python train.py --model="class-conditioned image flow-matching model" --dataset="single printed letters, digits and signs in grey, bent and noisy" --image_size=32 --horizontal_flip=false --targets=["character"] --qk_norm=false --moe_every=2 --expert_mlp_ratio=0.5 --layers=12 --eps=1e-06 --ema_decay=0.99 --final_lr_fraction=0.1 --weight_decay=0.2
Rows from block 3 of a small class-conditioned image flow-matching model, named by matrix and row number. Rows with one number within an expert belong to one neuron, the router's apart. Each number is 500 + 25 x the weight over its row's rms, rounded and kept within 0 to 999. All counts start at 0. Numbers have three digits each. After the name is the row's rms in percent of the matrix's.
Before each expert's rows are labels from the 100 images, of 14976 (inputs lightly noised), where the router gives the expert most weight on average: "strongest on" is what is common among them. Only what is clearly more common there than usual is listed. The data: single printed letters, digits and signs in grey, bent and noisy. In brackets: how many of the 100.
# router: router (model.blocks.3.mlp.router.weight, 16x160), inputs 0-53
# up: expert up (model.blocks.3.mlp.up, 16x80x160), inputs 0-53
# down: expert down (model.blocks.3.mlp.down, 16x160x80, transposed), outputs 0-53

# expert 8
strongest on: dark on light (100); sans-serif (86)
router.8 112:481516528502506507519517511490468508474500517486486463510495501503510485508474515519496467490549470515575484551531523474489479492481497507493508447497521469456507
up.0 094:546481518565464451477436492513480509509472502484516512472522481493462494434494483473459439488499474509505529499498485474492492479479563506497478497489499489509494
down.0 093:518548549567507470522540504484491494451501484474542516495469452484490500507487470491514489461511490511499517518476481520486463510534513532531535488505527495502502
up.1 092:511496488522491496499470505512524458493486548493505507464494516501484504494498514488494458493469522444450496432470497565498546497469500499506499487483539466477532
down.1 096:499549472483507508516501482486459513522485526531489498512549477492517573520536475489497494495540516493475547460475516515463507510497533495511510512462458456506530
up.2 098:471495485521502473497513484496507515522520526520491499481490504462488501480457538499526512508456514532510480475510510486505490492529470499505503481486512498507495
down.2 103:504493483480507497485479513478552486440524499479484484504537435433508504533518466548549472487493519465490514451472486518514476552502504491488524502512486540500547
up.3 078:525477482566449457512516507511506534535514521489551501520472510484515482517507515565502497510512501557480462498508531478544548477507508460481494479486530466476486
down.3 087:535520485467503520543467510506481499491462492496466482502514513532487522478513529562518462494509523494523523520492486531472476491488508535512541496415468517493508
up.4 083:510468462513497503528506492481523492470491488498496504501506488525467477500510471494487500514506486586512488486514466455484496530562477507539489526508470482487450
down.4 091:524508509512468504538499516516497490532486492534481499507461473494457533507477509472467507514510468545475465494510469541530515484468532537496459523469492451516561
up.5 097:520441477489504509495485501507505474477504472483514471496499490534519476496501478462498430486525462506512531508511475496512481553547484500553482517502505521503502
down.5 106:512481485537483525480497519504486484525495476521493487500522516515471489438474512482491533541497502524471460504544473519476520463446497522527535521505491535487505
up.6 084:495526477500518533499517491464523487463481473491512460486492509443512542497492482530499525495500518472462512478532459452493492497481516507522532533528507557543498
down.6 086:482519530490460520490543475487556447470456490456481454510518502408492478508496536520502443509482482476498545478473499522553507539498495486526485475465504522494500
up.7 111:508484503498487501534523519488543507509410487499487503561504501506503504495521478542504517513518519496473532533465518497518488513493500506481499539487493501518540
down.7 109:504505519513508487495531498515496471491520501486503521493492465499466512484476504490495520496530482516489527462544481495498479486472526545515502494481478495501529
up.8 097:529488492523506494479472464495534503487434519480505492471481512484500532471496448517478521468485488464531460474489524473497492495471524516499526462517500495506517
down.8 102:521533469513453472506493512498524523482516558537550475484478495496513498488507517489529497528472451544454480515480507484537481510513475484467500542482512476501535
up.9 118:528502497509513486447482468484517499478450498485501490481484514487449525453487493518462511486493484441450484476454520499481463479549531518542523501515499499503488
down.9 114:517483476487498502471519487507504473499528531461483501502506495453519516498479496482433515490508474516411498504480561494484512471547524482502433498504537484507500
up.10 120:508519494463519523528496465502481516515523517512492526514489495490486469497512520501438592521505507559499494509521520514479529485508517529525522517535522474495517
down.10 109:562496479446520530519484490501507499483524520523540513496479453513510489511476525486504478534526481520481527495490469474478510497510473529479521501528481564475496
up.11 096:466518498522499480501526494531484524530462519504491527507489531558506497504471492479547484489537493529530511551571513504485525513488468475512489484514531514576481
down.11 104:504442483519504482507499488490460462455551465492534528496526447514509508482465511530476487485508509506489471478529516499486467471477538485499536517518483513483480
up.12 115:531486490505515529522447486502472513520492450521498519527477466483507451484504485522473497551522483551525528529504529526468520507494522513535492522512462522512491
down.12 115:503465532468448512480505479516514455480517502451508503507518478514460542521512509505515526476541502491454555436490492513496497508490492526513513507481480472506533
up.13 116:543479528454495497491459468504495498498539495530489514491474519497491483534481493499463517531464488512515481462468502510501462505497589518523483495492472466459549
down.13 097:486495467467494508497495506520475526513470507509538533495467521557504529492535506481497478508440488463474479513573501542479507529499512504500537531503516556487494
up.14 098:485541479477472520557533503474509491485526504513478489546501494492513462533530514501532521549514529513537529510541466503501527537556482487472480488496486501490465
down.14 108:473491513559466522463487474552539504528506499492462531503541452482459522496474532473501523451515520535482468480470483515480494462489541523485479535540524494499499
up.15 088:502495525479521518495484487506502501500493489483524503483495520520515504519493480533488495483519511481524488505524515519485490492502521514550518466535511462465478
down.15 094:478488475515487480570496480545494551475495488539508504465476557565507481488499507522478505530493489531485468521484502469521498502502515477492518552510488480488494
up.16 107:498515487495479516508508504468502504502552489506509478537494515499500484529487493504510499503483495495517484468572537516518470525528500484494490476505484555575547
down.16 101:478476526528505538484486468514584454534499418471468509495569487496484540536508524481471494471475519505480496481523507541508522514486494522527491488452510518507517
up.17 086:535515511536487534532474511504484522498491487513507521493478521514524490507502480555493496539552505520499493522517445502491484516502528477524488513493544442453499
down.17 095:538527503505498518519495472521484517539495552545527504504475447551475504498458514497475480543508452480494500507496490531493454477514503545529476511483503506490462
up.18 125:490492509504510491485494490513505518506505479484519514473502471466469540497519490535455562511492518485474480509499500524515488499463492500483494536482542503546536
down.18 127:546543468503495471538509499491467533491480537499484511503479488479503519508504477488477520491539505437548510474473527493492506503513509485494507506464548473514498
up.19 097:516526518451505463511468479469506467491498503489503481468506483484473487472504531473528460468453510513498490468491490459448543483519529531547518478479494481503494
down.19 101:487481556544453500485493531477516516534503463512510510499510492459515466483505513546489408534473490548514502479513515488488508534513479531475527481541490519517479
up.20 100:510453485466496465524510476506525503492484506495452523490489510515474523501515532492489517531453513480518495483510532521488533500502501510485484495516482463480536
down.20 081:551505509485479535505464482509563471529511488518566500488469452545527482543522504508495457501497523488467490498504490485503488516493495531452531520509504516498505
up.21 097:515460459504479515506480520465520483499528503501503473497509472440485507506511503494503534514474513468471512485489532523509516506528507498480472511486457506495524
down.21 086:498523512513511512475530457507576467481492464496472466513527466454511520516506537473478537501503518492491518486474499550483488501525520529552497495516519535503533
up.22 102:516456498521480473452476477491497506510536514499499489519530499504508485487514510488491495503487479546511475491523493491541448474564550525514492472468510523535474
down.22 097:512496525543494491497517513473551523498462443510473521506496494555512515459515489484503490506479479554477528507532537517457489506536544534545559462474481488524523
up.23 092:471530532489509503563492465478485490487525486498486489520491502501472501508491470513492451517501482526508492505526492503455468510492509516520519524504494482504527
down.23 089:493514522545482501515481494485486497483452480451506497507545526504457539522492522487512472499484482513525496495455468506485522483483502535540509504508494505527484
up.24 093:518502510490503507454496470490523484486464472499518487470495533516483531495452459507515480487503483483514481483513465466502460508523498491520527485509496532546491
down.24 087:489493531555504480524506512490541492453500490495489504515487492498508482474517487474485491509472454533471492512541494469506495485492508507530508531445533496488500
up.25 114:501505500494495475503531489524524528511403492526482527483470512491500500517486518510507497575487554456495551512488504532520522520503482489466489531498507487487538
down.25 105:499482502508530478524469456510526538520475467491494493479519494527520502494468526539489494490493485542517500507524514523472483501523514508500513494490540485515497
up.26 119:521475517524458453487455485529494515517528530538504532505461516479488484499477489483483550520471472524491484469464547511542471461511570505494471473470452464457526
down.26 110:510511487478513476526478515501510509504452530545501493498477508542502532467499501498519492522454450532520495517516486553488515540487499500499523515484471540475496

# expert 5
strongest on: dark on light (100); sans-serif (93)
router.5 076:517494448498503479481502465482466498499453457489481485480498527454470517473469455515532511499494526505498495492510444493478543473531491518537530538535505496518501
up.0 073:485511559512503491575510498474497502502490484533465504500460503497508530505533524492480516536477506479473485508511470537480509524481513503477510513498523492557474
down.0 079:476500462510538521546521487506498518516496518463499520496484494488504464457498487456475504482495517570485491516495518437500487518480501502472512514502474509513507
up.1 091:504510568548508473486473473503531493495498485489496496469489509495507499520467485506492520514451476508583452459509461483505503487474526510498500530514531510534483
down.1 098:464492467570486508560485494482455497480522459473494497513491527419503474473493483469527470470522510496510508507453473531525503501463452489488485480534516495492503
up.2 085:552490491539473523487467502474525491492495458374484518552541429475500484488566495497509530463481489492520483505518461512497503521536519529528505496498468514526502
down.2 091:469508508508470520544434484533529486513509462502543497483506491444483527496526484449511499506491461517535485490483486519501474539467507495509495445509505495494510
up.3 081:566490513522491500482479482483491490516466472470481546487499487526518494482485511493522471492481485504542529499510499512528537514530547528511516501505491506480473
down.3 092:499512474583504482583420486528478486502480513491468477485506527470485513513497549549518486486491482507503488496495483495537518509412469481488505508498516529496455
up.4 091:528480461503495490495457497477472484488507489621469478481406584491494516491446522495501502556488499505494493458498470521504520488516522497514511503487509520499506
down.4 087:517485479541531510511534478490439500495525536491483503507453518460524494513482501505528500490497542494500506521491531458506492478502511474510468516562507494479523
up.5 089:475490486513503543526506521493503503487497485434510464489504491490474491500507497530487506493477490494445493480478504499481458494532499500527481547521502481485522
down.5 098:514553452468496534476509507510471514525535492501545506503508484501514511487526468449474512520523517512434505536533510500507473499484517484508505478478493505497491
up.6 089:550512507532500475487484475510514488509518519546549517509483508508508477483497455478453462487473501498513467482500450460549482487520561521501510503450488525528482
down.6 099:491505488532494465542462518511521498506507541482456484499487516458499487509477457499553471462503499458453520507494497566519529483481457504486481531489498513503494
up.7 081:499495469502517526493484481522455499507506485591536485512461576518507486497474478482521489522516498521482510531489458485484499488478512512533534530523530517519500
down.7 084:482516480488537537503540527550543492451526480512442506514444499488502469493479453455500507473493527507505511499474525496527505487501526486468476517540503475511514
up.8 142:451482539497499483511552545513510503507532498495501474464530475477553506556517521533493497506486525565450528532506534511516447503471473506460498529477525487510483
down.8 127:515513468513489525512508506479450522485478520520569504478486432502496515442508443466490512502530485547505460507521503509495472516494499553512513529480486460503564
up.9 078:477454452485486529531488505499517492494469504489465497549496466506498531506543554509525509517529526474432542547480575507489491498496485520509514555492477498467507
down.9 080:562499483464497475483526499492534496524506524556548482487498475531499487464520488551496528538516496537489501499513511487501483504517537493526515506482470497529508
up.10 086:555492468542482490480458477504526501482485484364533524495558458497508489491539445465523500459509507546518501471490439495529518486552528501529527492501473496517502
down.10 101:476528509522439529559415488517527472491508472496493505489516506450494505510523492516508503501510491477539473479481480516519515529476472507498491456486506520489514
up.11 078:425498476461486532532557524493508527495516492494487510517518493562512551519502502500499503487533510439431528549486531527467465515480462509466516507507519522521506
down.11 080:481514466469523512482527520532513546508487521531541493487533509554489496412524473456483503516481474559509492498528515498494490482515511521478504515480493504489510
up.12 104:504536562506512504544492508477506483472505480509474468489518479471503514493508529499476526526464500470541459470499528488477470518491492518476491502468494507510505
down.12 116:490524480531467514485489515493495519503527461489557512488485491480516504468472461471513491480506506523524505531503491519491476524481492527492521480492493477492518
up.13 105:516501469478491494490474496486477497480489503618472463501421588502487495492442489488518479558510506493513500501486454501497511494531503501532481529506497500505513
down.13 097:538508529501535520478542492481476512503505516531461505497415559476495482528453502487547530509513543490521492525487535552512483479532543487491488520540510502485494
up.14 116:545533494500484491490480503488485470496475477366466517464533451476478510486524486480514510467474499500494491474510469474504510480549527520530513515499485481484508
down.14 120:467530518531457559529466505478478510479538474475523521509511456474494530526548493479492507486513482474514510491474481503498466561457490507506496457498485503495511
up.15 095:497506482529483500501519506475511477489503499495517439463517497455480487503511517513535552516480519498507492470472539469520461513522485517491499527506491475474519
down.15 101:521541480499481531463503517502489540507539467521556490497470480471500495476495436447483523497540503475497502475520489553495477537473547499488490493483507476500511
up.16 080:552496484495470520504468510464486485467504504575506468491451503526505511506492482494473449501456515459525482447494473497520506516530547516507492475470474487511501
down.16 079:498479470517535489539489483502476479519463535488452517487483531477486504496491480565490486446498510506518514486507492564531495510469490516480484501447528520501492
up.17 072:520519463519465521504493501480500513530483511626537469482450519523512495495444462507497485544483489521454517480490484503525521534552525506499517522509524522521484
down.17 080:507510545504491482516493500514513515502499542503460481512485505453508485495475515536522444453503547509510498504512527526539482524498519478510472530517520496503527
up.18 089:479507525531511542526519523472501500468533482527511461514506484512509477512531496502479491514510503476403525500471556496469483508518508532505498525506501499489486
down.18 096:456501496471505487524481512498548539491494557524527503492495489543499517460495450508500497495499486493468510523565522528506470512497486528527512492422504476493506
up.19 087:551539503505473505512455497482524509492500503442492496486532457472496501512537492496519534488489506527574471478520489491492493501523510470497486511505507522503526
down.19 096:488501504514451528482495494501513520474472454512530484495492469434514502486477511506511486503540488487546488482468467543490501534497521528497501479531520498507538
up.20 108:449512550476509475502533516509480504490523500505494456478538486487542487554491517523499503504497511549551521516501538488514502520449463514486504516482516486506488
down.20 100:520474456515486504481546508489460514487486481520533492503498490479507479459524458477492465475539494555518472491550488534527486498461489562512506523508503493502499
up.21 154:469496533472501499527541527529513527527518518465507495479535477475556508528545525545477510459482505571476538527515552518508473525458467488450482505482522475494479
down.21 134:541490459508512486479517504498442516503492512553535525481443465534501512471472482479493509542537479554499473500502487501474485475534485525519473548502513486491541
up.22 111:518512534516488448479478514503522506517519500474505454455508493475482521502504519496485567508479486550470476460503507480533455509509511486467465526469488473511502
down.22 110:504541508502468522492496486483473521480531465492556483505488473490508514481495475436491506487534501492536530496469488507476483532499469531522505497517494498491565
up.23 120:481523517513516518509515518484495486505476471430475471455530470447511536510522519507481532496465512509475466471501530511487459480503469510494525531512533496526500
down.23 119:462554467506447558487507502482453527497555486508537522502511478504492521465531447450482530492544485520457488487509486520504484519495498482495482466489506507485508
up.24 113:529504477515518491491480511494466490494490495637521466494431567503479498483428484480527488567510496484515480469480448488505522486528519514520497507493486500502508
down.24 112:508523498501510511517463513484475512491525520524474499513440531475520472510458489478546511497540570480535535522521506569495483493517499519501463515544495475503489
up.25 072:483502559522490503523472492482506499507490481437491522490557476502525510525518467493495483465461488520546486491506510500524484508511546514483486521479469490521496
down.25 084:470489523547504532529454494479504481464450483504496465494512506460484502422489492519493508500491477486577501510495482539484482535479478512492535469507513478501520
up.26 099:540462459487488492481477494487496513490463496383492552540530449487482516497533489484543495456524506501471513541493474498507509501538511489527488491495491498507486
down.26 100:539499519485495466489478505532525455496502507522518487489520460500486517516533537532546527535453514512512469477497527433485471467545524493509501467496513501502459

# expert 12
strongest on: dark on light (100); the character - (68)
router.12 096:507494521503505512496452512487475489462493543482475455471480516540495518488468499496457476469501426464475456479485502491510503514479531494512452457496520520515506
up.0 098:487502448525491504522518486500500506486522509470528478520485510513475496506494442526522541479515534483589488486553460535522496469502504501525513477530490480471495
down.0 090:543441518487462483513474525496525493511539502513530498507515484512492497495500452542499487539447471482510484471484451462468524485550474470496498503504489459539447
up.1 089:497515532501510494512516515510527505523514511539500524459496518499524504537497549501501490536466486496574528545520490521505441522494496472479513524492539491489518
down.1 102:494516516492480490524496500507431498510508518557541499509475500561480497441491462459524486485448484484521479536472463499494463504503478512496517557520532510523501
up.2 126:487472517495492486481514505520491506505525513522514491496510494483509524533519502489503514525494492443462529584510499577499464512502503477481496504479547475504540
down.2 134:489541513483479506511516538499452503496531510539549490510481495552510466429503471477516531514473484469527470518452463520512501464503499542516518541549485492497518
up.3 114:517529488518500493470477471505489500492492552490500506504506480470513494495522468520525478485479481509541493570477507471503531489577508529513500488522517503498452
down.3 125:532512455572492496501472530500480500542499518437537512485505451505485503549491509514513494525520507565479473496533556517470523528497508485531493428518493488503457
up.4 101:493492484547509512497505508494518489485482483478517476479532502468497472498524529489476525506465547495482512439496514496504495506481489501510500528508485496468506
down.4 098:499448550412497519527509476514486523476483491533442511521503547446534535487481519523464526474549540468516519508495506489509467483521537480487452495526508457532548
up.5 097:502482504505505478513512520492518526520496513494488521506524517502511525505511518513517501500508510508420516515547505545520502506516514524485490486476556498603486
down.5 098:506585464564481479485521498475526533522504496500554510500483494494485470486509463449508471519487487521536513516466456488481505517460526509488550538491500521498507
up.6 119:471492525491507491501520497525495508530542487531479508488483493492525501523516562517490486536481504547393542560472510507481480519484513491477497555505489514533557
down.6 114:504496529482497510523516508469455481492511525564564472503482485519509502453506477519511494495460472504489454526430438480515469473508502552490523575523495480537535
up.7 121:492489548480497505491511515510534500523507522534537494476509523482503500533496506505498522518508521470528528540510479552494436520502503458465489511482542513558501
down.7 122:530497495511484490513502510505407510488512559539540502513480496537488495446518479498508522498524481480501475511476470512514472473496479523491507557530512476508504
up.8 107:484488480500499520508496511512505507527512500505496497512493493475518500524512544504521508521508533490536483485542482527487484516499489499508480489477556525638538
down.8 112:486538509491479511489507503482509509520492514568496488480486479494528486474519477487487506512500488509533553501458478481500489477525502516477526548517502487515515
up.9 082:508504488502510501488495497502478525507524456506480538506483508547496511491484494504493502498554496532562533524556465524508502485512508527523519511489529453455414
down.9 081:474512539498487472479499522486518459523516472507538534509470501497511438460523450490524511542428471488490535494508470510499492487482463503501533584519511496500498
up.10 077:505477496485478526510506576522538539545515528575509517519477525500547517509510519493495511548492495522495550526478498495503462547494492446473491540478513502500519
down.10 090:514461489441493508489497503504438478498498523582517467508482485555516495467493459488511527488457465505525457548481454509497454520501478501495508563538510497482494
up.11 100:513539496501533519501520547526519527500474498500543502469505552484492510507493518520496519502493501462478508479512515508484476530492464518529532508496526508535512
down.11 101:557512465437483508488505479502553511540515499479451487496514463437500498513525532515483497485500531544471503477513526482463535504500528462523498449525484519520491
up.12 068:486522518522462450492543505520513514472459523501555497503509507488479511526492430533543508508552498462468492543522477494509519459527473496507537478515518520554488
down.12 073:507525522505479513504490492477556521546489502484531498499483463504444536531474507494508468506482467560487487491501484449457502526485481504513542461548479513497458
up.13 094:481493532486497521532552526513539490536518518543506524495476526500515487552511550500502525525510502524435537498514484537496464509498504482474510537487559488553425
down.13 098:530495483490476487501505503481402483509512552565531489509492506532486468470493510469484522522514469515522509502436492502485459504515475500493528592533483492488524
up.14 121:512466449516517507478504537493536488490501500514518497459503505474512484496514582495494533520472513488461527458461538502506494523496459503498492526451530440435504
down.14 115:472510489483503486520516482482540515484498518490466497504514496426480493500530526535469508475554539482497489482495537529539535505476546486467441506495472460532539
up.15 120:497466503488525513505486506499496511498491480485475511459500484504508482498518536494505510496473506492518509470523497532488500511513495514495483501479561420399532
down.15 109:507511479487458487517504507449468510473521546526472528510488478485500500463527454467526537496522460477493499472413481524512519458487517498508464564485508461501514
up.16 082:470489518503499517524533552527543510550525502535540513485479525482506503525488548511503532525468514533466538460496517484503449526522476488480490541517493493478532
down.16 097:526500513504477495476489502476442488499477539553563504508451514547515464470500481468512521489453475525526515543488449525502460505516479542492531540521503515476485
up.17 117:533517501508530516509525514507506521507478494489521500485502520480518523511505501501491527511497513497475497492513520501499503488510494507545523530493578537595505
down.17 113:511569502438451490460498495520565523504493461516454490495497457479519506486501511491479505480491482526489520470483507483457509504513513474497530477507475497514500
up.18 103:508492510494521489507535535508520510488451520516499486487524498455532508515532537521488523515517497515530479574526526496482432516502453502486517527505521520548417
down.18 108:509546487504515462494524504552557525530454477482478498504478486469526502519495500492482499523465544521455500526515502495484522517545522494508543471507510513475487
up.19 119:480502498495508473487473467498497508494461499488495498536504499533501505493487460478504473501501487482624488604555471526505491494520509501510520492518489476500438
down.19 108:458511528502483496520481531472503463488491436534573496516438458521515491464500462475527524536484505499482492528460468506515489501484493551494537527536502464496508
up.20 122:492523531493492505513537510518536539540493513528503507533492497476497507513520489490508488530519536519458509533498515495486486499512488473511503539482463560630507
down.20 121:468526532467467479497515531514486518495492518533534509495491501511504503473527476443524516490493475476553508480434445523521495498484502549495510539517506460505552
up.21 091:514516536479502484503541526513535530489495519512552515530509496438513489536506515531538509505512496467475494538474563453539451498523521487474503495514499499546441
down.21 092:497520476537487495496537479526559532546457480450446502489505477485462502515518514509489498504514561570497478510544522507495559521500520472502514439489479524500478
up.22 073:449514494546483485518548467519459477465531484496504529515475494518502530500498443548500473493509489475448547535503501500519523457513500525488538522550527535483501
down.22 071:550517517511506467474502545519493513532565464469548496488495468486487495540500497510560477525495502520460515501474461468479523540530446490516507475504515535537499
up.23 090:498467513449497491522545558524548533513438496516497503479516508534534494524505551500480553487498495522466537520502481499502452520448493480487476517483519499489470
down.23 096:475525528521487479509504459484530481538510507511497515509476560528537485481503510504447514475461534482484509519528506482525552455477520489494513537530475477491513
up.24 115:497489497515484472503481528493499492508489502502497496560497466502511487497535544515503491507486508489503480470478490514493504501477498509525493501469413484480506
down.24 105:490511507510515527540526472530470539470487509479467510496513486427486504516508534492478517490602545492519473488485550508514501479523533474476480483501505492512512
up.25 088:503490480550486496522504490472525512507533488473494502595517520520476492510516477512512502470515529477564540480553453498501482463514519526536488476492476521520455
down.25 080:518513480493553507527503528504501482506530485542563490503491479512495526458497438464493504513472505477534511484451452513487502483533461501506549511513478512518517
up.26 102:493448517523514502520538517537518506506498479496512502474510515476490496484514561495477528490474533507384536486474583494489471509530489487483488544511538456465531
down.26 091:486546523492484484524484493471568490484509491533456469510498462487502504450527469494504508462504509493521492532503528449530502456459539507465529522487490470491516

# expert 6
strongest on: the character % (33)
router.6 108:477507501488490518525506534477494483497479510528501478486475511472515500533478519497509519535491512472560483499509521522497495531483478472454498508494559475489508
up.0 096:482450500514498501495500494519564532543471493487469512508532492545474509493506500499487518486485489499509493490445501470512489504452524506510476488474508479491552
down.0 096:500491490468527513524505487526514513468482486495525477495468484469487515528493493494513439532482521457501491504588496495524469484530476534506490498484487490505504
up.1 109:504498524486493520492468498491503531495526464501491543536499446532494510464529491512498551490541484501490489538512497544515480493510531519498515493485469529471482
down.1 102:496512494486468486540482487464555460509463480486499475491488532523526536539500458478573502497496494454504482501510485483537503522467474494523524501525511498519532
up.2 129:517451515492504486481500512504532498508456505482473491498501496513485514481506506512467438490506508512488517479480506466541480498474517496470522501494512504577543
down.2 130:512491481533467509497490522505481493504509531502466479511495520516492442496504481530525472530476529502490488494473484474513508513497503491486503554521495512504529
up.3 096:497503484489495526532490492496446503496523513523487467516455515530499453507480519489482467518502480574521514497515499485509516483448498471518521497522459503468505
down.3 095:504513474493491494493464482486489511497511493444533552523515448551486513528544502486480518434460482483461483487484525465481514492487492485507542486522494508517485
up.4 097:546481492502461473466480491524503510525520524505510490515520508464480462472502476518509513492512474598542494521507524456551502488519542485481478468485490483487537
down.4 103:531470508535484509471478505466493490514484541511483501505512553494498483464515494488467453488496477417473470527451493506553477523507511499470500493519495490505497
up.5 096:532454489540500462463480509496527498512503530490495498492484505536474483446470527502508457498474510500490487488457525486505521479508483538497474507450494482497535
down.5 092:476484555509508508476473514518515513490499452501535481499508562526518483513511486511502475532485494489460540465542495518487456511492479482501488510436514514500500
up.6 096:486514526492466475518506497507501499488526523483511497515525502525502518523508497539494530486516458441488492491517486502544496503510494476463485457506469512491539
down.6 098:527544531501486481489477527467499523546485537491529496501531508468477495509522498509520503470498469511496481473417462479481503485508518499515509502491510486483510
up.7 098:482545522476515500506504485500473484529551493490490517490488494463471535464479522530512545488480494484514484492526507526466471506532496540499502476508510497518418
down.7 099:519474472530524508531500478566490481449472484479486500481534465486452514484470492465473507502531486516468502494498498515464474487529489525494504517496562520477504
up.8 107:506446528507465493500466496525531506509514516494509527473505493502454494479490446483491461494485497482496513469460501481552483495473503479508455478483454453480485
down.8 090:501491529488517449504526485527479528522483479521498515501472500515554492526496496534513482526483495470504481488547528571506508485494524492502500524465507493493507
up.9 095:488471511556460501500496532513511562500489550510512527553477521528495491503520472472516492507533497473500479526495516526553471491550501471491440474466497494504526
down.9 094:572544550446505464477520481480491486526515498488520484490488503540475522523494502508495495492500467505504477510495486471553443474556507466485495442488434436475487
up.10 097:519516499490484513547500512476531548521486514519546494529440514519502495513477513505477537523565487488478526549510526500493508515481520469486509482504496522500463
down.10 099:524527524510456486507473473511491508470497517450544529511542478508514501525542477471493501443483437466464494492490514505553478516470497475495523498502514478510504
up.11 106:486512523508495475482516502470463493502542470519487543521531467492508493480543508502510447512479492550446532464494489511501472466502494508510497525481436497504517
down.11 109:522492457466472482480526535515429518495516540503517532486449471517477519515517523499520505502526527535471458473467520483521501515482513455502483546506504515504492
up.12 087:505457524528510489506492486500537504494538513479529491465499537475489494503487473482444463528454505484503489449459443535510497474471527537470486518504492512500516
down.12 092:487470528527485463491509516492497518531496503513469482531510440515500515495507498555514546536513498513508504501544508521470486480525525538497496459495481492495473
up.13 087:496542523468484491479498487472499503491556514513519487512509476486495476475500531551477547493480495527542477490523492437489495522527502493488505455486491489501463
down.13 092:497484508510532511504507486501503488495489508486484487491517465472501526493522506446508475468541489435494496496522528559503443483540460510526469500533497490498480
up.14 101:532530475528497544520504499492450465491485521471472510502503489453515517513523482512511522455479497477508442485511511537492551517527511514473507479522509499506446
down.14 094:498486510522491488532484516499473539493534535510495520472494522482496486483499492521481501496523482551485513506469480474536481491459470456512512509517540543474555
up.15 094:483484487472552500474513489539470483489522485481533509460492562491484527494473487494490518500527493472512498497513497534460468494496474539517550479517507508492495
down.15 096:477545444523513540532485480523474494520466504477495446484542528455503524503446476450472492502500481509506499501492487512452537509512508522499481513501545490508511
up.16 106:526424508507504502494478487521541512513493506486497514492510510478508499488497441490477453482466498486505488464454518471549463515530521499483486478477448500485516
down.16 105:494514504524506496485500504489502541488512514542497487506457546498519495504451504529479512545496475503523500507535503557533516517498502520489503478504509500507490
up.17 088:510479472557521518479514524526501489512536493448541505487517509481515489458497498521512514473545512497500485479511490492482516496453462497493480455502506489515427
down.17 088:469491476525507497511458528520476509512483502453484492488537485473515491454458501492500502497511450492531519496495460527503477502508523483500486490493520499486526
up.18 101:494519510494502477491527507500477512483541496515506484477495521516507510472479502532516504496531494531508467504553503468480517497511469516471503452481491512502530
down.18 103:519554532461531491498499507517471534531461491485498458503514487488507503505493506466536495496506498467494471511511487515519464500517483486509470490477502462488499
up.19 095:501475508485518491486507504547478535506519518488527521488497543500487519508496495491497478510572497493500455518505497526518515510494507492519506479522511513476500
down.19 098:533537462473488520564464482518466510525501500499503478482491503518525544483452501491453497505457504484507487527493501506515523475499523516527489481510510452519491
up.20 108:502484479508495506521515518498521509523492509502462515484518492500476457470520533483495491506463493553502510470487472491478535510493498502494523504503511466471486
down.20 102:474478467534502518510474494509525479441497479489462496519497521464485528464515487479502497514484495491482544495530495534495454489526472520521440499477518484503546
up.21 106:545459538439503479486452484500481487486533506437510491494512486496488510471506497456473446453469485500527478464502514490532518505485541526499503451501511505504540
down.21 103:502528520507466491497521506501459516531478486508522491505490494511505531467507503532544486517438452505524531466504484468486513500477495506477530497576506500500471
up.22 092:493443521493502486474523491572532513544480536490516535503502544506506500513500463460493454479496486488469490487467484485563486519539491474484464479482474479485451
down.22 090:565519550470527474488524513490507536529512501526502474512483501503533524524489480524505464539487485452527528507539472514526488505510501513483520488511479503459574
up.23 096:486544503482486480488509509528496485506520517495515536494515498476475539502500480550520566503495505490516477466483503513530504528545498475453500465507492513506461
down.23 095:521434530514534516487525530506507495495508530513482460520496478441484496499488509473481512497524487469496471495507488520509460477533516488489505501523532501522519
up.24 107:482447502486548517499493493506493502494447516447492499503498529514501508532492477480511444488514485461525510506520475500476500519480486512554522493546492490515502
down.24 117:507479471526481498531486520481471537563468502516521500487495469473467526529528494534528496543478499532485476466462479491479549529463503503515524488550489477514453
up.25 093:492511510517498529494481483485490513494523492510494482509440512522489452493479510479461479519487456552551488491519461507446459490478514527529528488482500495446456
down.25 095:474495461492512523519488486506509459441470497441483508502546464525476562522569489485509484456545477456457533490507521506487477503517503513536489524466521459498540
up.26 082:523488521508488509535443492525515493539489503523506479508419506503490484502477491474458513521467476476496453491490499511503491504459535461509489486507520488503495
down.26 089:496475512523472523500496474477529483436519477426504511507544450490518458544544484513480489455495485522496506465540499512488482481492535531532531485501532533506516